Weights of a small contrastive image-text model: muon at rate 0.0056.
Rows from block 2 of the text encoder of a small contrastive image-text model, named by matrix and row number. Rows with one number belong to one neuron. Each number is 128 + 24 x the weight over its row's rms, rounded and kept within 0 to 255. All counts start at 0. Numbers have three digits each.
After each neuron's rows are labels from the 100 texts, of 14848, where the neuron reaches its highest value: "tokens" is the input token at the peak. Only what is clearly more common there than usual is listed. The data: made-up ball-and-stick molecule models. In brackets: how many of the 100.
# fc1: MLP up (text_encoder.blocks.2.mlp.fc1.weight, 768x128), inputs 64-127
# fc2: MLP down (text_encoder.blocks.2.mlp.fc2.weight, 128x768, transposed), outputs 64-127

fc1.80:149154113138132124129120110109098156133132116168145117108162163142112119130114122159119149157091109111096131165142122144151143121137092108158090074127099139115162161136121142111115114147167181
fc2.80:126140130147116146090134120119121142164119166120118149111125138124111130108142137105105151152160119133114134121097172120143152079105131124123173125089149131147143145156097147099130138131135174
tokens: "red" (100)

fc1.755:114118139141151204145165167087103128138134151140129112108094100143079135132115137142110156141108100139152114131143071146154117136148120117100103147184128111143144123186147156153131124119127132
fc2.755:111152104136126161148147103121139095168114113083077140125147142113108169082151123137163096135132102119149098129143158152114105083151138087086123078099171157146159149129134089105164113131081093
tokens: "space" (73); "-" (27)

fc1.205:086143134101135141141164110069129103106127088122119180153087092163131133125097152152129092101121126149117135092113132099113120105160182151158151132146154144105135142110115107108073096110122143
fc2.205:114074134158133132084156130156123136108111115153138087123120095103174089099121142127146127178184146121136160134092139126115136109130130099087132150200122051115113117102113156137115105115098108
tokens: "five" (100)

fc1.443:141128145103136112099149103139183105163125128095103128130173088121117149108149155135158145144088134121129136179101105160121100123131112150115144136137109128103110152153165114153128121124128101
fc2.443:148104110171089120150110147068103127132123094122137129140166092136171140119125117107137129130164065096132175184159132129135131098099147127113159130083115110112143097120138105087122128160137108
tokens: "white" (100)

fc1.149:141109117087081145119136159144148127109143122124144084165163142132124101123172111145147099108130128136102094092123095137142132119149148140133138114169133129102109176117102056088088146138098112
fc2.149:183109124189118120112146145124123092154141083154125133118175102125123123112139123159133147122132112117117137134163159160124129129139146077141147083156099187139167103176131113137111136101145154
tokens: "and" (68)

fc1.518:102126154115119110147099103125134105198118173142102144130141122156137160109097113112121148160151155089146124125141145129169124081109131139147127109121128121120121112062157118101147187118128100
fc2.518:155137134104139099170140122110157160113166121105128127168126106104130133206126140095152152180138132160066112137129144132110131114103099122123132114091139132175140155145129106133166119108128160
tokens: "space" (100)

fc1.296:101145111106134190127091141146114115141102112127141138148100137144184136150101115110131144163114106138157167119111112109126130112169121067092127099135091130131143126173125074112144156127135110
fc2.296:147134110156113156135100132138137130098157119111148138118095138128094135125125170073102171103108091146121129136126144141172177181151127120187108146144148081151082110111116127094098158137171104
tokens: "filling" (57); "small" (30)

fc1.556:104126124105148105127151164165117110137143156092126138135147151125109163172140141167151180152139128078112107146109099139126154126120137127150106155064120125120138138181123135116124174150138125
fc2.556:175115110111111115130186124115189127094138147161140099133098141153136124128094125140103135158156089093128155136122126151122142120149141105134111114156148103157077094112113125101128117137119119
tokens: "white" (55); "six" (37); "green" (7)

fc1.404:150141115095117113144178109111138108132174185163116147102138113121132106121144123149133124127147135174073147098096155153102134103088113145142131112074144117111139128137151166111124127128141172
fc2.404:115124089149140146136119121117135115124122114128138153132094131105132108115119105115144140074126141109139163131122118131082197167102110122139127120110070130123110115134123144160141126109109099
tokens: "and" (46); "balls" (20)

fc1.735:093142149100146129132150114171125124142172096156089128160138127166132158166131106102158151060090116166109129101138075163162147106129161155099097129104160130135097120163151134099137106138114111
fc2.735:141117148120089135117128117143082159153137078118088145096134152110099128138099152137131099188162157125102108128157132073157118101127116116149098114106102106144114148144111079100127103153123129
tokens: "filling" (100)

fc1.645:155126110125108164108154166123113113136185155117158105125121155124127110122148092108178080096108111141121117172106115123148126106137150107117114122116122130145142105104143157144120106122099141
fc2.645:146146134169163133164162113115182156120129150103108089147093104067073153146137165143118117115142150086119095126143120141123091095118145117107103143095145125102174139111140108150110151159141154
tokens: "," (100)

fc1.706:115136136130147143136112140136148117095094175160116124120135125114102148115133124138119085108152138117097139087123151125139109082134128105137168109098107151113086110133142121126124141122096093
fc2.706:157139103095085133138149105148101124145148158126177144127154153099143148138134130090160148098107148115142151092067127094116152118107142111128150139126151138177126093119102123076117114094099147
tokens: "five" (100)

fc1.223:091114121094097103139141144139129134138125120158163147135114176088155141146190152140144129145163125158114153106163134144168080125139099135134123168114112134122111151155184147155127116096098145
fc2.223:152119144154102117129189145144097117153109182131139115141135122121129100106117098135084147138127159089116105158100118156118120118080111112102161112115106111139145135086115110109126086167072127
tokens: "yellow" (86); "blue" (14)

fc1.677:149157127185168147142137094157125106149088155151121148113137141131160127121158100105158137129131123173069154087129089139162102141164126145130146121132119140126101153117134116147099154098127147
fc2.677:108121106170119146085142136120168141088151129110123108098105146109134142104091152130114164107118100107137136142132107118137121093142122194117120138136119153154146116148116159205104104164095130
tokens: "white" (83); "red" (13)

fc1.555:087158096111123101123138128132134155109153127139162120149113109158121108153114113112103075081116105156114101147104124081122100080168125123098131156150151159093113147138143114175115132115123132
fc2.555:114136101124136084183178161100153080133139135126115142148162122108128106081122119131151133162161143139108116122105114148192108093153126153120127124112124109153143121157148109109176116128134128
tokens: "filling" (100)

fc1.241:136133156141119098107123114145132126138110127103165169142157121159144158138131152163083171162166118076157151142120147114153109148138144094145120121103152117130155108095114131142126143088158159
fc2.241:149130104143107128104146119112094172128090122120128106141122095136115139113150086143125120092116135124123150100110154131161088127162131099083135154098115163135084157130126102142102100146137124
tokens: "and" (39); "blue" (33)

fc1.551:071111108151143113121111158141110102157106156112105105116151159142124126157128115109129133101140070113160129136150109175143153139140164144111121155139111148133097148089128127146155147119161160
fc2.551:098161106089088136110105113120111093120147144118069090152103097140132121116157163140173125171147130112095108133113123149091128157125180111144125154118132156130124060099115142091089104125126154
tokens: "purple" (100)

fc1.236:130139174108130106140112122122196141145112145141144151112150140114137160152112137133135137154129094077126138112113144123152087175150130112130105140107113144133076147131157113132172068182146111
fc2.236:140134110117123162137124142119156167123157060137134121080107127173110082163137103124095160091128111164160100095155097129100157139157127149163126146145128136157146136142116130147121119135142129
tokens: "green" (100)

fc1.726:139147137219122110140135192131078138093076108125118126137154141130088134153124108120153137130103131136154137147120155140123123059136102144091101168158091109149171128107101121154167125111111105
fc2.726:150095142113139144102131156160129121114107133134126149099135083158141127112163187092124095127122136114074112108147137110148091111142116144141138131077173104130121136131121159134149160130127126
tokens: "green" (100)

fc1.646:090169166121133133140152145131144119103130147152123193149125123132126131119113140145176158136123159111128133147127132156116105103155109187177123125123124116138123097156150139137154072157116134
fc2.646:140103177144116107131112101122154169109136136116093136160150133091131110105164121151132116103144091122134132131093140146134127136157076149123114138172177174084119130137135145100136137108156097
tokens: "green" (100)

fc1.84:164153101122099111135179126107158151129137126138111131117117090132120141137119192155133130142136156148122114105124154106128137094131094103077162112098131118154115114113106097138127153144131107
fc2.84:131162100164147178131151135135154102160081106100115132124169193144148100120128136122118142136141130137148138170159130088111120132122106100121099161158098122114134116134071126134126112148113104
tokens: "space" (93)

fc1.403:103141121181156113120169097103089121110131081164141121109081128122161122148141144106153090115109088082140082146120125140121116148135116158127123163139147141118145119129174112112159110111126122
fc2.403:108106172149164121112139148074118111108163111122159163154127104147160111091152097155095093139109116160140138142135134088118142101121178128165127114128171159118172175104169117133162148146132139
tokens: "yellow" (100)

fc1.666:144157089137114125140132135154059110127127122106151147169155122092141142132124120073115125142102121131118149121118156141132122173135144115139135141114147159099153120139117118163127108120148156
fc2.666:115186117128139112107158154162100118146091119165118115154111116147172108102097137114133107112160153164158113145078150130178159151135120139129116128125077128102117144094142170148129120134120135
tokens: "," (73); "and" (17); "purple" (10)

fc1.420:081156120187095134083133123168140135100147097137107095178131125133198124120129100120095089151139129171115097141094092166128124068153135121116135135121143103121099153173135124121143110118140104
fc2.420:118121129141115165150152110111133114114114118149079138098098138134144158143152117122135147133141143145165099110107116153104082114157114134121132156127130095105136135091143110095086090111105101
tokens: "green" (100)

fc1.411:130130088137137129130153115152116103137134141150148138143139158119144130121131107109107148203131169112156130135135148090128117123140180118130122136134103103088180131099161170125120106132153098
fc2.411:156120142169093129141117152122115106112090089116147155142162131091160141131076112132120113127148089132143146154099137161138115099125097174139146136136161170109159106134110122135093120136137108
tokens: "yellow" (100)

fc1.237:169143089131164136104135093113127117153152123120116108124113142130118172137062109143131150117111121141101150089107136133109126097118135078105171138146138103162112095113132086109111143105139135
fc2.237:132089118103097156113138102108135103102094123127114088133110100147133116115141126105120135133115139133156108144155125138098179109166152110137140188146147147147150130162129141139129073167127105
tokens: "grey" (100)

fc1.562:153122112124122149128143113131155153092145122126130111161146119137123128143138096166142131092123101086157115107132184091133161131145145136106044125152089163192129119172124129119106112160151114
fc2.562:133108119125095130160134083121117101123121062139127153112126171086116085121131118140120109121161105128128094101170107148102124126093173141135119108112136174133123150155168087125165112112128163
tokens: "blue" (100)

fc1.102:149093115142099171159152149117132131177116123137090159139128145139161111097154150152129174144111085132126106110086140139123161155141124064173151158122106138134140148107159164135111107167110091
fc2.102:105144139126110119142129115122136162099135120205122130172149140124134115106119129139140075119099167112125122140181117119123113121122161109109126088141082132167128156114160120111132185117107089
tokens: "blue" (100)

fc1.39:123144114097125119145146067150101138130143127141154141099124145079153134131148110137093121116134110132116201107134136132161140123151162126140108103108150149113136125139134137096111083102124130
fc2.39:134160133111092163111151170132093097122126161129150123098169089138133132088113112143164129077130130132118144111132123175160107152136098148116104130139169154111150110087122123152139109132109134
tokens: "yellow" (94)

fc1.299:130147129138139133117156146126148195124129131171142142123116076116125114158133121116114143110153147181140123140117110115149116158111104150091137133158069099126126147074113142142071124138127114
fc2.299:135113137123102113146119090153100150144135116133073157115097146131125141114150130112159096118107133124107166135108162143138110128137127156131146121086157136101142121116137175138184125125111136
tokens: "yellow" (100)

fc1.322:150150123102097172147146131118100120151142120133122147102137144081142148098135063146125148154116129106136095136135118128060148109188094164127125113124140136160123141122128129121121136094137117
fc2.322:118144086135133058096116131125101139131116172136070146097129079116128102104120132134100102101128127132114134122116159147150128086119135115131159123127076135155140137129074124143174157112134137
tokens: "red" (100)

fc1.99:149137146111111106119136124128128126140133127121120135137162153125154129118139082089120165150173082134130110137138100102147165148126121094130141159138092122182117127135141153139077149135151093
fc2.99:164150158131171140121118125141131105112170113115129123098103118139085157156115092124126153133129095087143132127129107113157160149126165136066098086121118132107168152124120161077103138107122106
tokens: "purple" (98)

fc1.208:107152133092117165162134133109138108144089112126108124102094121115128140127116162130115085178144156117141137116107153164131147141134145115138134104051136156114100118100130142123142110158122104
fc2.208:098091144148095153071129118116132137141110125115129143104090136138145132116172176164161149120127166087124090114138132119123145139177119117108137112087121156157155168122101088113122125135100160
tokens: "white" (100)

fc1.521:114098139194093135149141122136119087123112112122108117132106145139115119058163096131157092120143111123077118108096136133112139149116126137133105119147099123140136111121179146178098134118131106
fc2.521:118129111126166159118136158131178096165127134125116135093078129195137172090117102103147114137136094138091094144133097156125167139118103126167147142114144170136136113149145116125138098107098148
tokens: "blue" (50); "and" (45)

fc1.52:081110141128127146162129103137142157123135165145143107106123158177114126134118131140161162111162126107125109176168138137149116136132137115111149136138179128113155084114173097136105096164111126
fc2.52:079114138126145114151125129082150096156101123132093135083140155190089185082107125125095086125136128124069116131107142103118102157126104137147150177112109098135102170159144122131112172135128091
tokens: "blue" (100)

fc1.317:111119116097107122116146153099150112128145108133146125110187145102143122143124119139143136098126113123149173116100134126115127144128172135136096116100164100106133105113174143104093107113123108
fc2.317:121126126164135140139144141132125136129148132090128154113081085140105119086133108165104111122102118101070150101142091127135138154100106118181077153170127131139153118080155121100116154106116093
tokens: "yellow" (100)

fc1.602:092155099109170103136135121153122135143102087108125120117141098090119115168074072133151152113134151098139084131120089147145118079141158133144126118166149126128168118122128077092164151171127146
fc2.602:120108085124144119066126176142123108137162146095091130126161116117124106158124119197153120089153147098135116148129084109123129168138106126138115133079106121087127128117167125133120107111124098
tokens: "grey" (97)